config = dict(
    model='contrastive audio-text model',
    dataset='phrases spoken by 400 fixed synthetic voices',
    train_examples=39062,
    noise_aug=0.002,
    time_shift_ms=100,
    n_mels=80,
    hop_length=160,
    input='mfcc',
    spec_augment=True,
    win_length=512,
    tokenizer='word',
    vocab_size=208,
    loss='softmax',
    embed_dim=384,
    encoder_arch='convnext',
    encoder_norm='rmsnorm',
    encoder_activation='gelu_tanh',
    encoder_mlp_ratio=2,
    encoder_dropout=0.05,
    encoder_inner_norm=False,
    encoder_drop_path=0.05,
    encoder_subsampling=2,
    encoder_layers=14,
    encoder_width=192,
    encoder_kernel_size=7,
    text_encoder_causal=True,
    text_encoder_width=192,
    text_encoder_layers=8,
    text_encoder_norm='rmsnorm',
    text_encoder_norm_position='pre',
    text_encoder_activation='gelu',
    text_encoder_mlp_ratio=4,
    text_encoder_head_dim=32,
    text_encoder_fused_qkv=True,
    text_encoder_bias='none',
    text_encoder_qk_norm=False,
    text_encoder_parallel_block=False,
    text_encoder_inner_norm=True,
    text_encoder_positions='sincos',
    init='trunc_normal_002',
    residual_init='none',
    optimizer='adamw',
    learning_rate=0.0019,
    beta1=0.9,
    beta2=0.98,
    eps=1e-10,
    max_grad_norm=3.0,
    max_steps=8400,
    batch_size=256,
    epochs=55.1,
    lr_schedule='cosine_restarts',
    final_lr_fraction=0,
    warmup_steps=160,
    weight_decay=0.1,
)
Rows from block 6 of the audio encoder, named by matrix and row number. Rows with one number belong to one neuron. Each number is 128 + 24 x the weight over its row's rms, rounded and kept within 0 to 255. All counts start at 0. After the name is the row's rms in percent of the matrix's.
# fc1: MLP up (encoder.blocks.6.mlp.fc1.weight, 384x192), inputs 0-95
# fc2: MLP down (encoder.blocks.6.mlp.fc2.weight, 192x384, transposed), outputs 0-95
fc1.128 090 [141 100 112  94 106 173  92 161 159 148 134 139 127 148 171 124 123  77 118 151 141 162 131 172 139 150 118 147 100 107 125 131 115 131 139 147 144 109 156 141 139  78 145 121  94 117 106 107 123 152 150 140 141 132 161 133 120 133 158 145 121 113  95 143 121 109 129 121 139 133 119 107 126  96  98 123 101 138 136 128 138 135 146 102 113 148 152 114  66 124 119 125 147 109 170 143]
fc2.128 090 [133 120 144 113 156 104 168 108 121 124 154 130 150 119 227 173 140 124 151 134 137 160 113 161 170 152 114 136 143 146 140 139 134 119 140 161 129 146 128 118 137  99 134 146 108 153 130 144 111 122  96 132 168 107 154 133 123 123 135 112 115 169 136 149 119 146 129 116 120 125 179 142 151 171 178 102 122 160 147 142 187 144 158 157 134 133 152 111 120 114 143 120 140 126 149  92]
fc1.129 093 [122 174 138 142 129 119 139 128 129 177 119 126 127 115 107 105 163 175 160 110 146 173 144 101 152 129 104 147 139 114 172 143 132 135 151 125 118 130 124 102 123 109 158 139 116 120 100 116  95 141 105 169  66 107 106 115 159  96 114 181 157 171 106 122  98 178 130 126 134 118  83 161 144 114 123 146 120  93 130 151 147  87 169 141 137 164 141 150 125 123 115 112 131  99 157 134]
fc2.129 104 [127 139 132 117  95 118 102 165 155 149 134 117 117 148 167 119 129 129 143 205 137 105 147 139 130 138 103 152  90 117 167 141 110 130 144 154 161  99 147 130 109 128 142 141 203 118 167 108 155 164 137 151 124 141 167  93 115  83 112 169 139 170 139 115 119 136 117 116 149 145 147 123 150 146 114 128 115 122 167 145 120 170 156  75 114 108 119 130 172 110 150 144 126 133  93 126]
fc1.130 099 [149  79 160 121  92  81 139 106 111 138 133  97 120 117 151  96 122 104 119 131 130 160 102 112 122 163 105 167 126 127 181 125 106 118  82 109 108 152 143 174 148 119 126  91 131 132  77 120 143 174 144 159  93 153 108 105 176 169 111 129 142 139 128 169 124 122 145 123 141 129 126 142 126 158 105 122 156 124  84 117 172 165  97 141 177 105 160 116 110 135 119 106 139 106 145 173]
fc2.130 095 [ 91 112 169 138 131 119 137 113 141 140 139 126 112 104 110 114 147 104 121 130 107 127 170 169 110 141  82  88 132  85 161 164 110 133 139 127 154 149 134  86 137 178 166 175 126 104 117 106 122 162 162 126 131 134 161 115 106 137 163 144  98 105 146 129 111 145  78 106 113 153 112 151 106 140 114 122 153 131 170 135 128 182  80 135 117 163 131 148 126 138 122 122 122 146  92  81]
fc1.131 104 [130 140 158 116 144 104 146 165 126 117 156 143 144 156 156 113 114 134 142 122 117 127 108 136 112 172 112 186  71  61  98 119 153 130 146 113 125 122 122 139 160 164 142 115 139 138 145 116  76 153 154  91 144 147  74 136 104 103 135 127 117 132 122 120 120 122 119 139 145 111  81 119 118 138 135 123 114 124 139 128 138 109 139 135 157  90 119 115 182 123 154 115 121 134 100 133]
fc2.131 094 [129 141 146 140 118 101 116 113 120  91  98 189 156  67  97 130 131 141 115 133 136 164 170 148 123 153 155 133 144 159 126 179 208 120 139 131 121 154 118 115 131 129 165 137  98 125 139 148 161 130 129 157 149 114 144 125 131 126 109 124 139 118 115 120 168 113  90 140  88 115 103 164 120 136 143 135 115 156 157 135 127 150 143 134 132 109 164 139  99 134 114 134 164 131 142 124]
fc1.132 095 [151 150 115 103  93 101 119 142 188 125 173 114 109 117 116 108 140 148 145 103 159 146 176  99 140 102 127 139  82 130 142 127  74 161 129 104 128 132 117 127 119 125 133 113 114 106 108 135 158  93 108 153  84 130 183 101 147 106 120 122 105 105 127 128 108  99 145 128 136 102 119  92 128 135 130 140 127 149 110 124 131 128 127 142 137 160 113 134 164 113 114 118 177 126 134 140]
fc2.132 102 [147 116 137 134 137 131 156 103 127 148 107  62 112 129 141 111 113 190 144 113 156 142 135 135 123 167  72 115 127 149 133 138 109 124 131 132 121 107 129 158 105 111 150 121 116 130 152 120 161 154 136 124 151 114 212 139 167 125 113 132  95 108 151 121 132 157 174 124 120 121 141 113 104 150  97 149 107 103 176 130 146 144 120 111 142 131 117 154 139 132 118 107 139 103 172 143]
fc1.133 092 [141 158 149 136 113 116 110 169 125 154 140 149 114 112 112  98 119 138 134 104 105 108 132  90 112 133 132 125 109 127 175 134 122  97 111 108 114 151 168  86 152 131 159  80 135 135 137 122 165 134 118 144 108  68 152 122 137  90 164 109 137 134  75 129 140  95 131 117 153 124 126 101 124  92  94 137 145 118  84 123 148 130 185 186 146 130  81 131 114 143 119 125 130 129 173 128]
fc2.133 092 [119  99 123 121 139 135 125 134 153 115 146  97 129 114 161 111 120 143 155 168 114 119 160 121 118 126 146 144 125 144 193 148  82 170 109 114 137 139 110 151 112 116  98 124 116 115 137 137 117 119 161 119 159 135 161 129 136  94 117  65 137 162 132  84 117 153 139 146 121 136 101  81 131 171 113 127 105 130 162 132 161 170 208 157 123 166 147 112 141 132 141 109 107 133 162 108]
fc1.134 093 [127 136 159 131 100  90 141 114 126 116 175 118 115  97 152 137  95 162 138 157 141 173 170  92 120 139 108 143 103 134 161 109  71 108 123  85 144 104 129 165 124  98 133 117 123  78 125 126 214 142 126 145 108  99 129 141 189 158 110 112 134 165 136 116 100 141 165 153 144 129 117 104 116 143  81  98 161 133  90 139 127 118 146 166 142 154 172 119 158 120 112 112 165 128 169 142]
fc2.134 084 [117 144 153 164 141 117 101 112 125 112  84 131 112 116 164 179 149 113 141  97 145 127 137 161 158 132 129 104 169 117 119 153 113 106 123  88 142 132 113 136 143 145 148 119 110 134  90 159 151 192 129 141 129  94 135 180 140 159 149 141 126 112 120  99 162 139 116 132 126 173 132 167 110 133 119  88 115 113 192 144 145 132 108 158 156 157 144 136 107 116 108  97 175 105 111  85]
fc1.135 082 [103 121  95 124 108 162 108 162 134 143 125 143 118 119 160 127 130  74 122 169 112 138  86 157 126 128 122 131 144 117 139 130 141 136 131 146 120 130 120 148 135 116 157 137 111 106 112 105 108 153 126 136 140 150 143 114 159 132 148 138 101 123 115 121  96 144 129 149 125 123 118 132 123 106 130 130 127 114 144 123 139 133 162  95 115 120 172  84  66 110 139 174 116 133 156 130]
fc2.135 082 [121 121 123 149 138 105 196  94  83 128 132 103 127 134 174 122 155 126 124 103 123 140 116 101 146 165 109 147 129 154 106 152 148  75 132 155 111 153 115 132 129 115 186 152 102 162 117 124 111 119  77 138 179 120 131 138 130 141 137 126 114 136 140 136 136 123 153  98  99 126 171 137 133 131 126 132 128 153 110 169 127 147 122 161 151 163 139 114 103 122 131 126 157 145 161 117]
fc1.136 099 [119 185 105 132 110 131 129 135 127 139 126  96 144 123 105 126 129 143 139 138 132 135 169  78 152 104  78 143 149 120 137 134 126 136 140 156 122 121  84  74 132 132 147 126 135 118 118  99 155  95 108 128 108  97 169 106 153 144 169 134 135 104 130 123 117 121 122  96 152 129 151 130  90  83  97 119  92 135 141 132 101 127 116 125 106 159 128 175  93 117 129 167 136  77 124 118]
fc2.136 084 [138 182 135 107 149 141 121  97 126 156 133  77 146 125 131 138 125 143 128 108 139 222 125 153 101 158 162  87 132 148 138 119 122 146  77  82 123 125 131  73 106 101 101  96 126 106  91 123 135 136 145 128 157 167 139 155 145 134  99 125 142 111 122  96 146 135 131 181 144 122 133 100 122 165 181 137 105 114 131 141 122 132 152 126  98  95 125 154 147 127  98 121 140 107 151 151]
fc1.137 084 [ 92 154 166 129 145  99 143 142 153 131 139 155 119 128 135 142 156 141 185 159 111 176 135 112 154 140 109 159 148 111 164 132 127 125 169 114 149 115 104 114 116 118 123 102 114 106 127 192 121 164  96 152  72 131 113 141 170 164 143 162 165 132  96 138  78 179 132 134 136 131 154 152 121 114 143 132 122 127 135 123 110 154 132 116 120 147 186 137  93 142 156 129 116 122 217 110]
fc2.137 075 [131 160 143 141 162 118 113 148 120 133 114 157 151 127 170 142 148 131 125 163 149 137 160 122 149 169 124 124 103 106 146 147 122 120 128 120 135 118 130 123 121 134 169 119 143 146 140 156 170 176 132 152 140 115 146 156 144 114 128 202 135 136 139 110 138 144 139 154 128 135 135 163 144 131 107 123 106 122 178 177 146 154 127 104 114 128 152 145 175 130 117 136 179 120  95 128]
fc1.138 103 [110  97 157 109 120 140  96 103 171 127 146 126 108 104 148 139  76  71 127 157 102 110 111 137 119 106 147 146  98 106 102 123  97 123 135 105 137 120 119 161 123 105 140 126 109 102  81 131 158 127 148 118 129 149 122 143 124 178  99  84 110 102 129  84 138  95 121  94 155 122 140  91 129 150 117 122 113 135 102  88 165 147 117 122 134 102 138 157 140 136 172  93 155 138 135 155]
fc2.138 098 [121 122 157 154 165 133 134 115 110 108 118 119 106 129 146 120 166 120 121 100 154 141 125 146 152 144  92 166  92  72 181 136 102 129 154 143 159 144 142 114 100 115 114 141 124  80 139 142  93 127 156 142 149 116 144 103  93 141 128 112 112 142 195 160  94 129  83 112 108 151 126 111 121 150 147 111 106 137 179 118 163 171 116 129  98 124 136 133 125 155 132 157 114 100 102 102]
fc1.139 104 [129 153 142  92  65 153 110 165 144 113 124 119 112 100 167 137 142 116 163 101  79 112 120 144 139 125 141 122 115 108 129 124 132 141 150 156  95 137 126  81 120 144 126 126 125 105  95 143 133 129 137 161 138 169 142 101 117 115 150 142 139  74 128 117 153 128 134 104 132 120 146 150 115  87 129 106 115 133 102  65 149 116 148 146 111 166 167 142 128 117 121 117 129 124 145 132]
fc2.139 102 [105 154 146 166 134 140 158 180 157 132 158 100 131 156 148 133 119 149 163 126 152 124 137 114 114 147  73 120 107 103 143 116 119 108 143 126 130 110 163 116 148 137 137 148  89 126 150 113 152 129 177 118  98 147 109 160  87 124 143 141 113 108 117 126 131 141 162 112 136 129 109 136 105 108 101 126 131 100 148 115 110 123 149  93 105 140 136 166 151 137 118 130 116 102 141 169]
fc1.140 095 [143 102 165 146 129 146 119 116 138 138  97 145 113 121 132 112 107  98 153 116  98 162 133 107 154 169 115 166 124 145 165 133 119 113 138 114  95 127 130 140 190 133 149  85 109 112 118 116 162 172 117 116 138 129  93 146 166 139 179 119 163 162  73 144 127 108  98  96 140 156 140 118 128 124 102 110 122 144 127 123 143 121 154 154  97 151 118 133  96  89 135 104 137 126 194 182]
fc2.140 073 [104 150 155 146 143 132 123 133 136 153 148 182 153  92 118 138 162 139 126 161 148 117 135 123 100 153 127 133 197 151 178 137 140 132 156  93 135 120 117 108 168 153 120 139 145 136 101 158 138 121 123 126 104 108 138  73 133 116 165 124 131 132 183  88 131 139 131 134 155 156 128 143 129  90 127 134 154 138 147  65 112 116 148 169 119 122 129 137 133 114 108 112 148  88  79 122]
fc1.141 104 [132 143 142 128 126 142 167 135 149 148 150 139 128 105 116 125 146 159 123 122 121 145 161 100 128 142 147 159  99 125 132  99  97 114 120  84  80 140 117 110 168 116 177 121  93  95 137 130 139 163 120 154  86  83  83 148 125 126 154 106 164 144  73 174 135 117 101  88 120 128  86 115  89 110  86 133 116 102 119 107 130 161 129 159 123 131 135 119 114 132 136 115 136 117 110 168]
fc2.141 099 [ 97 119  92 163  91 110 137 130 134 119 170 148 135 114 152 163 153 134 151 151 143 116 144 118  96 130 117 163 129 139 164 141 112 152 171 143 161  99 175 160 102 143 105 146 129 159 115 153 116 123 101 130 163 116 146 131 107 142 143  81 108 153 144  55 144 123 141 122 135 148 121 125 154 100 136 102 131 151 141 142 146 101 154 144 155 104 132 113 112 117 116 150 107 132  96 111]
fc1.142 093 [138 168 136 146  86  95 130 151 157 145 166 159 140 152 115 124 156  87 132 113 158 171 149  92 144 123 138 154  88 124 151  98  73 166 132 151 131 128 102 117 141 114 134 139 148  96 115 118 176 113 127 152  94 127 138 131 122 111 105 139 104 116  73 138  94 112 124 129 132 124  85 132 143 140 160 119 118 122 106 114 152 100 105 163 114 163 130 170 161 125 139 139 163 121 129 148]
fc2.142 103 [106 148 173 125 123 120 144  93 106 149 103  99 133 137 108 106  81 129 113 115 136 158 104 151  76 135 102 101 151 181 110  99 129  75 125 149 122 105 144 162 104 123 130 123 110 124 115 103 154 147 116 180 131 121 182  97 140 112 159 151 139 129 147 103 153 100 154 154 116 147 145  89 149 121 123 126 112  86 126 109 113 115 159 124 119 146 139 166 153 132 118 117 141  81 151 130]
fc1.143 104 [133 147 132 107 142  74 120 121 115 161 150 135 129 127 159 131 109 139 144 120 141 182 108  81 144 158 143 143 113 118 175 105  95 107 119 149  95 136 178 146 106 135 161 126 153 129 128 103 127 130 109 132  86 121 128 101 163  82 114 189 103 149  95 115 124 160 121 154 120  96 153 137 117 153  92 118 119 138  85 147 108 110 189 156 102 144 128 138 133 115  77 146 159 127 173 127]
fc2.143 099 [ 87 123 173 141 133 124 110 118  94 162  97  99 115 161 162  94 106 151 160 152 111 109 133  89 142 145 119 128 146 137 161 147  96 122 138 148 157 124  98 170 101 154 150 134 152 116 141 133 143 155  85 142 120 127 165 155 167  92 154 149 130 105 159  84 129 155 148 133 158 147 153  74 152 113 117 137  92 124 143 131 116 169 137 135  99 145 108 115 169 118 145 127 122 108 106 124]
fc1.144 100 [145 149 102 143  97 144 123 136 118 118 158 114 171 124 132 167  94 104 114 133 154 105 107 133 126 108 141 143 118  72 126 119  92  87 136 102  84 150 134  88 129 135 118 130 103 163 107 128 172 111 135 120 139 133 114 109 114 138 177 111 120 118 104 126 130 126  83  98 121 158 161  76 130  84  89 135 116 115  81 106 113 141 125 177  95 154 128 130 126 144 134 154 127 140 143 157]
fc2.144 106 [157 119 114 151 134  99 127 112 134 105 119 142 132  91 146 159 146 119 151 131 126 154 158 125 124 150 135 148 122 116 127 163 118 155 122 135 108 167 103 150 117  69 142 159 127 120 132 125 149 164 147 105 131 133  92 134 115 113 118  89 117 132  93 110 135 150 142  91  71  99  64 141 100 154 130 155 144 168 126 123 125  93 153 128 146 147 127 130 144 147 105 120 119 147 129 118]
fc1.145 103 [155 145  89 120  88 159 139 131 130 156 163 116 157 127 140 156 129 123 116 135 142 114 125 124 127 127 166 132 122  85 122 125 108  89 127 128  91 169 137  97 116 157 136 128  99 168 147  98 136 104 129 154 130 115 125 100 126 114 164 154 129 125  95 146 127 151 101  65  98 141 135 133  90 107  73 140 125 134  66 113  81 121 145 181  96 157  99 142 127 135 153 136 126 113 129 165]
fc2.145 108 [142 115 129 134 143 103 102 122 139 146 119 143 165  85 153 150 145 120 159 137 114 140 158 142 120 136 138 139 141 136 135 158 125 161 119 128 109 141  91 128 106  82 142 145 130  99 143 144 148 163 136  92 138 144  99 142 143 109  95 112 120 131  89  94 109 136 127 108  96  95  71 136 107 160 128 142 130 175 130 133 131 106 159 150 164 114 121 122 164 108 106 159 121 147 123 118]
fc1.146 101 [145 156 147 128 117 159  99 129 137 126  97 104 101 183 133 122 115 145 121 146 129 113 152 153 108 131 160 123 119 101 155 122 100 126 103  92 163  82 132  95 101 172  83 123 131 110 109 138 129 187 174 133 147 132 168 126 116 149 167 179  97 109 100 148 138 146 112 107 109 126 130 110 131 104 108 129 102 153 108 109 111 108 131  97  65 139 166 144 107 100 147 170 153 138 104 132]
fc2.146 102 [154 129 101 134 154 140  98 125 158  80 117 130 111 174 113 147  98  94 141  73  95 132  89 143 115 109 120  92 151  71  87 107 133 108 114 108  93 134 138 141 101 116 120 107  84 121 108 138 117 109 155 113 135 130 119  95 155 144 118 146 143 111 122 138 144 150 119 150 131 111 127 140 125 115 123 155 137 124 175  98 145  98 128  65 142 113 117 126 129 152 155 118 100 129 148 159]
fc1.147 112 [143 156 145 122 142  66 109 109 145 167 119 161 132 161 114 114 160 157 110 129 110 158 152 118 133 182 110 175 130 109 168 137 129 120 123 140 135 116 131 115 148  89 166 165 103 108  88 168 113 140 149 152 123 138 143  97  83 138  93 128 106 130 100 136 128 116 106  91 128 110  94 165 136 169 137 122 114 141 126 137 123  72 130 102  89 119 147 133 129 154  99 154 133 120 126 105]
fc2.147 122 [112 145 146 133 126 129  89 136 148 155 128 130 170 120 116 116 128 127 112 113 149 118 137 110 112 127 122 152 120  90 134 163 125 139 143 113 124 105 115  90 128 153 181 150 103 113 153 151 143 134 166 148  86 142 104 140  99 106 106 148 148 101 131 120  78 110  69 146 133 101 124 152 102 144 130 167 125 134 128 107  84 138 132 103 131  91 147 131 126  98 133 150 116 148 106 155]
fc1.148 095 [120 135 119 109 105 114 142 175 140 142 111 145 154 101 111 118 147 117 110 115 128 118 116 122  84 129 153 128 133 111 169 126 124 106 165 121 123 177 156  95 120 152 161 130 115 178 133 133 152 106 110 157 132  94 144 104 137 115 160 138 151 149  79 165 118 138 112  95 126 163  96 129 117  80  89 118 127 106  90 147 149 120 148 176 133 124  97 137 111 162 138 120 107 110 184 154]
fc2.148 100 [118 104 129  95 127 120 118 127 104 123 144  86 180 138 148 159  89 115 134 132 128 137 141 138  95 145 156 111 127 121  99 159 108 127 125 146 117 119  93 132 114 143 149 118  96 100 127 109 142 169 112 102 161 139 124 143 154 112 109 120 130 149 115 117 105 140 124 141 128 127 115  51 138 148 116 152 128 145 119 133 144 117 148 164 152 128 103 127 149 137 120 149  93 133 131 149]
fc1.149 104 [142 159 121 146 117  98 141 114 154 170 167 145 125 179 121 106 129 104 165 135 119 147 112  90 105 105 117 163 115 138 114 133  72 108 113 146 122 122  98 106 119  99 148 148 132 112 148 140 140 158 123 124 102  95  85 128 146 100 126 124 156 136 106 107  95 130 123 136 117 139 124 117 148 164  97  96  95 123 113 124 133 143 105  74 153 137 160 160 103 144 119 173 143 152 139 159]
fc2.149 113 [107 172 125 137 106 120 146 111 113 150 121 105 124 156 155 145 112 118 107 118 128 171 100 155 102 125 151  65 151 159 106  89 130 135 104 139 110  81 124 126 130 103 113  96 131 139  97 120 156 146  95 136 142 120 178 105 156 127 145 169 144 128 131 120 170 132 145 158 130 145 131 133 174 117 124 140 118  96 108 154 140  99 154 156 119 145 128 171 153 106  89 101 167 108 113 112]
fc1.150 095 [100  81 119 130 152  69 114 118 126 135 156 153  97 103 147 109  96 151 171 119 138 154 178 110 107  97 138 144 146 118 169 145  96 130 132 101 125 122 134 106 110 114 121 152 124 134 136 140 110 153 103 148 110 121  78 165 137 146 158 131 143 127 122 155 123 179 142 100 102 138 137  95 116  87 112  99 133 140 146 100 107 131 186 117 108 144 175 113  80 175 130 168 110 148 204 123]
fc2.150 098 [124 142 163 142 143  90 109 139 111 130 118 131 138 138 164 140 140 136 116 131 135 130 140 131 106 153 116 114  96  77 152 112 124 160 115 147  87  78 122 132 125 116 152 102  96 148 112 131 130 115 113 117 140 107 178 147 126  97 145 196 166 115 140 103 133  95 143 131 138 117 124 159 180 141 121  94 100  90 125 166  94 139 137 128 127 130 153 148 136 110  96  81 161 111  86 130]
fc1.151 107 [126 165 141 133 109  98 142 107 135 171 145 106 100 184 132 116 110 113 171 146 108 130  97  59 104 118 110 176 121 152 106 136  99 109 138 137 117 111 105  93 122 115 188 153 127  99 160 128 166 158 131 111 104  95 114 117 140  95 125 121 157 134 126 131  87 114 104 126 114 139 140  97 119 158 114 102  91 139 113 120 119 142 135  75 137 118 165 166  95 144 107 174 109 131 135 150]
fc2.151 105 [101 151 131 115 122 127 137 140 118 141 114  97  94 151 166 140 141 151 113 142 142 185 114 145 129 128 151 102 131 153 126  93 114 138  70 151 105 108 131 134 110 104 108 103 148 143 100 116 129 160 103 167 138 144 163 116 160 116 142 147 154 138 156 100 171 137 136 163 141 151 119 122 168 101 124 141 112  94 134 162 144 112 176 139 110 140 112 137 170 101 100 108 159 115  98 116]
fc1.152 093 [121  83 138 107 118 107 142 130 133 147 135 137 149 109 128 135 133 157 123 124  98 120 141 109 128 152 114 147 130 130 176 164 137 137 170 131 120 190 147 143 157 139 162  92 135 143 158 149 119  98 195 140 131  70 135 196 152 106 100 103 159 186  98 149 123 103 175 139 140  90 113 132 112 142 114 130 129 118 126 131 122 148 166 111 149 107 106 105 125 139  98 142 123 103 127 111]
fc2.152 099 [110 107 141 106 147 151 125 138 123 103 147 137 140 127  57 142 110 134 116 117 129 170  99 162  79  92 162  94 161 135 137 115 103 141 115 156 136 122 121 117 127 111  92 111  94 112 126 136 127 137 148 144 175 126 151 130 109 115 127  81 159 147 106 114 148 127 131 147 118 142 128  93 113 147 173 129 157 104 161 128 141 100 163 207 125 149 112 144 121 125 128  99  76 135 147 132]
fc1.153 103 [136 102 104 126 169 105 119 139 129 102 117 130 130 156 152 113  89 127 160 121 142 149 161  96 140 156 108 147 134 124 133 133 108 119  80 105 166 113 155 123 115 119 148 133 130 117 115 144 108 138 126 163 115 146 131 142 141 153 152 119 153 152  82  94 162 197 151 106 135 115 156 119 134  92 125  89 138 121 121 127  81 109 201 113 133 172 119 100 149 159 109 154 106 132 185 114]
fc2.153 097 [148 155 143 117 144  57 120 116  85 113 132 151 144 118 131 158 148 114 136 125 122 145 143 134 150 167 141 141 117 112 140 144 130 162 139 135 112 111  97 138 125 101 146 141 102 118  95 142 144 135  99 108 123 112 134 144 128  84 127 165 138 100 152 131 118  91 139 180  99 137  77 162 127 107 155 118  88 138 151 141 124 107 142  96 121 118 170 162 102 101  95 124 133  90  92 156]
fc1.154 091 [131 101 151 107 102 133 131 143 173 145 129 102 132 109 157 136  84 128 106 169 136 132 147 179 107  88 137 127  95 109 137 147 107 138 141  77 115 152 140 132 156 138 120 126 100  87  63 103 113 112 176 133  70 105 114 136  87 158  96 115 116 140 130 150 138 110 119  82 130 123 133 132 126 144 146 152 136 119 119 119 110 141 108 126 128 106 128  99 116 125  96 136 177 132 155 133]
fc2.154 093 [ 85 107 125 134 174 157 130 141 130 116 108  88 140 162 183 122 132 122 145  49 131 150 131 121 136 117  96 131 124 125 147 128 142 131 138 124 163 117 169 134 120 128 127 137  68 110 126 126 121 105 108 154 158 109 147  88  52 146 177 119 132 157 135  97 109 149 151 135 124 182 144 121 161 112 172 130 120 116 165 142 199 119 131 100 141 127 121 124 130 157 121 126 129  72  93 119]
fc1.155 097 [136 149 156 141  98 121 120 132 138 128  94 153  99 136 124  88 126 147 143 121 147 126 133 117 104  91 167 147 144 108 153 119 109 116 122  98 131 156 196  93  93 161 139 117 119 162 137 153 155 143 114 146 135  79 154  84 162 106 164 118  91 102  81 161 143 163 138 105  92 122 148 142 138 106 110 126 136 130 106 122  90 106 152 172 131 148  99 119 115 162  99 116 112 112 157 131]
fc2.155 087 [123 115 115 142 160 121 150 123 125  90 118  93 138 149 142 165 123 113 140 109 150 122 128 135  99 154 119 128 150 138 107 120  73 157 123 146  89 107 153 135  99 119 127 129  82 115 153 153 179 167 147 114 151 126 147 141 171 138 111 122 173 122 124  94 136 134 140 195  95 108 125  94 138 172  89 150  86 116 136 128 133 107 169 122 117 129 134 141 143 121 118 101  82 101 151 147]
fc1.156 125 [114 107 115 142 108 150  87 131 130 151  95 136 125 151 116 105 123 143 136 146 142 158 152  87 112 118  95 165 120  83 147 148 119 128 188 109 134 122 144 141 109 127 145 153 125 124  99 116 126 149 119  71  88 124 140 130 145 112 123 131 177 109 101 147 143 116 142 124 114 124 133 130 123 134 110 116 131 127  96  57 101 162  84 126 138 163 171 111  61 146 114 113 102 115 142 138]
fc2.156 147 [126 116 173 137 111  92  88 132 134 147 108  98 123  97 110 123 126 102 118 145  96 138 164 167 117 136 113 111 109  83 158 155 139 126  87 144 132 143 107 136 127 148 124 126 155 105 127 117 151 115 163 114 127 141 155 106 125  91 103 123 148 122 114 117 122 108  80 119 118 102 130 149 118 138 133 130 108 139 137 198 138 160  90 113 124 102 170 122 105 122 154 142 121 139 108 121]
fc1.157 103 [171 151 141 136 104 102  99 128 103 120 120 101 119 172 112 174 108 181 144 179 143 122 120 145 113 106 154 128 151 116 117 123 126 159 138  88 129 112 171 125 143 126 132  97 117 112 124 158 144  96 165  94 135 108 145 102 129 166 136 122 106 182 137  83 138 144 146 128 164 153 155 114 149 124 126 118 141 147  94 138  76  93 138 141 141 115  90 208 137 168 150 118 113 141 121 144]
fc2.157 100 [146 150 148 112 178 105 150 100 130 111 142 121 110 128 139 140  93 160 115  93 137 122 109 138 147 123 125 109 109 104 144 104 109 116 139 114 141 113 170 116 111 128 138 126  87  96 145 105 102  87 133 107 124 100 165 125 122 113  99 129 111  60 148 231 139 109 132 133 144  99 152 113 121 127 127 129  73 122 179 135 154 151 103  91  86  93 130 126 124 160 125  91  99  82 141 154]
fc1.158 102 [125 134 153 138 117 126 120 112 142 154 119 144 142 168 141 114 115  89 158 105  71 109 126 146  64 145 145 141  67 130 137 143  93  98 140 137 143 169  85  80 117 149 135 110 106 119 150 130 115 150 159 153 130 104 114 111 101 106  96 109 135 129 105 175 106 115 137 108 108 131  95 147 169 129 106  82 143 121 108  96 168 136 117 144 118 131 171 133 153 130  95 142 136 116 122 132]
fc2.158 105 [ 91 143  84 121 121 172 121 141 101 139 152 100 102 184 141 130 137  98  96 128 103 165  92 140 120 108 177  80 166 122 110  79  76  96 103 143 113 114 129 110 102 100  87 113 141 139 115  91 113 121 131 151 166 161  94  85 122 129 115 139 136 141 140 108 113 160  99 141 142 115 120 123 111 109  92 126 131 104 141 129 112 134 143 147  83 161 138 167 141 112 150 177 124 125 107 135]
fc1.159 112 [155 116 132 141 116 106  95 134  94 152 139  98 129 154 147 130 129 120 122 127 131 129  92 177 127 127 147  96 131 120 136 123 131 120 110 143 136 143 129 140 114 135 121 119 154 191 105  85  97 150 133 121 105 110 158 122 183 141 154 131 129 136 135 171 121 118 121 124 131 135 127 125 138 112 123  80 113 132 142  93 109 140 129 118 155 120 169 118 116 119 132 123 144 114 123 220]
fc2.159 111 [100 103 144 154 117 111 132 141 128  78 143 157 123 137  95 139 126 127 140 122 140 188 120 122  85 119 150 132 156  93 125 130 143 146 130 120 107 134 132 124 110 159 123 150  81 141 100 139 125 121 122 135 124  95 127 145  83 134 174 116 129  79 112  66 190 100 137 164 107 133 109 121 126 123 134 152 170 129 150 139 113 115 105 115 113 119 107 143  76 149 105  86 123 115 107 160]
fc1.160 098 [156 147 146 120 123 141 127 130 116 121 112 125 154 154 117 104 125 152 136 122 153 119  97 144 104 120 154 153 105 118 114 110 136  90 123  81 109 148 166  88 117 169 117 135 113 149 118 115 119 113 169 115 124 125 131  96 137 123 140 120 149 114 127  96 144 123 103  85 128 153 134 147 174  98 124  67 137 119 115 106 104  89 124 153 115 168  70 100 139 100  89 104  88 126 113 209]
fc2.160 104 [109 150 145 129 150 109 158  88 122 110 150 102 181 123 132 128 165 131 146 106 146 129 104 144 123 137 154 137 150 133 127 107 123 105 143 165 128 109 164  81 144 105 137 139  79 147 129 133 147 174  94 175 182 133 114  89 169 138 128 107 162 127 142 122 153 116 108 155 117 146 166 170 143 158 142 149 138 128 130 128 131 130 149 167 126 139 138 100 143 112 146 125 107 138 159 113]
fc1.161 098 [137 126 153 129 144 123 113 106  95 153 121 152 141  98 133 101 100 103 102 139 156 190 125 126 143 117 134 142 139 120 142 129 110  78 121 131 132 143 148 166 176 139 145  71 146 125 110 124 156 145  97 166  96 146 139  78 181 109 135 161 111 139  97 166  98 184 103 156 145 110 139 162 150 156 121 102 146 134 129 109 118 112 153 152 122 149 130 116 128 180  98 148 132  87 156 168]
fc2.161 090 [ 83 134 131 157 147 180 123 115 113 156 143 121 123 141 131 116 166 120 123  95 125 101 130  98 102 128 132 148 171 120 147 123  96  96 123 100 143 125 125 134 118 140 164 149 115 151 111 117 134 187  85 159  96 122 150 137 148 109 148 142 147 110 163  70 161 145  91 145 163 188  98 159 141  88 118 146 157 149 144 104 103 128 112 178 161 136 119 122 146  78 128 110 114 121  92 112]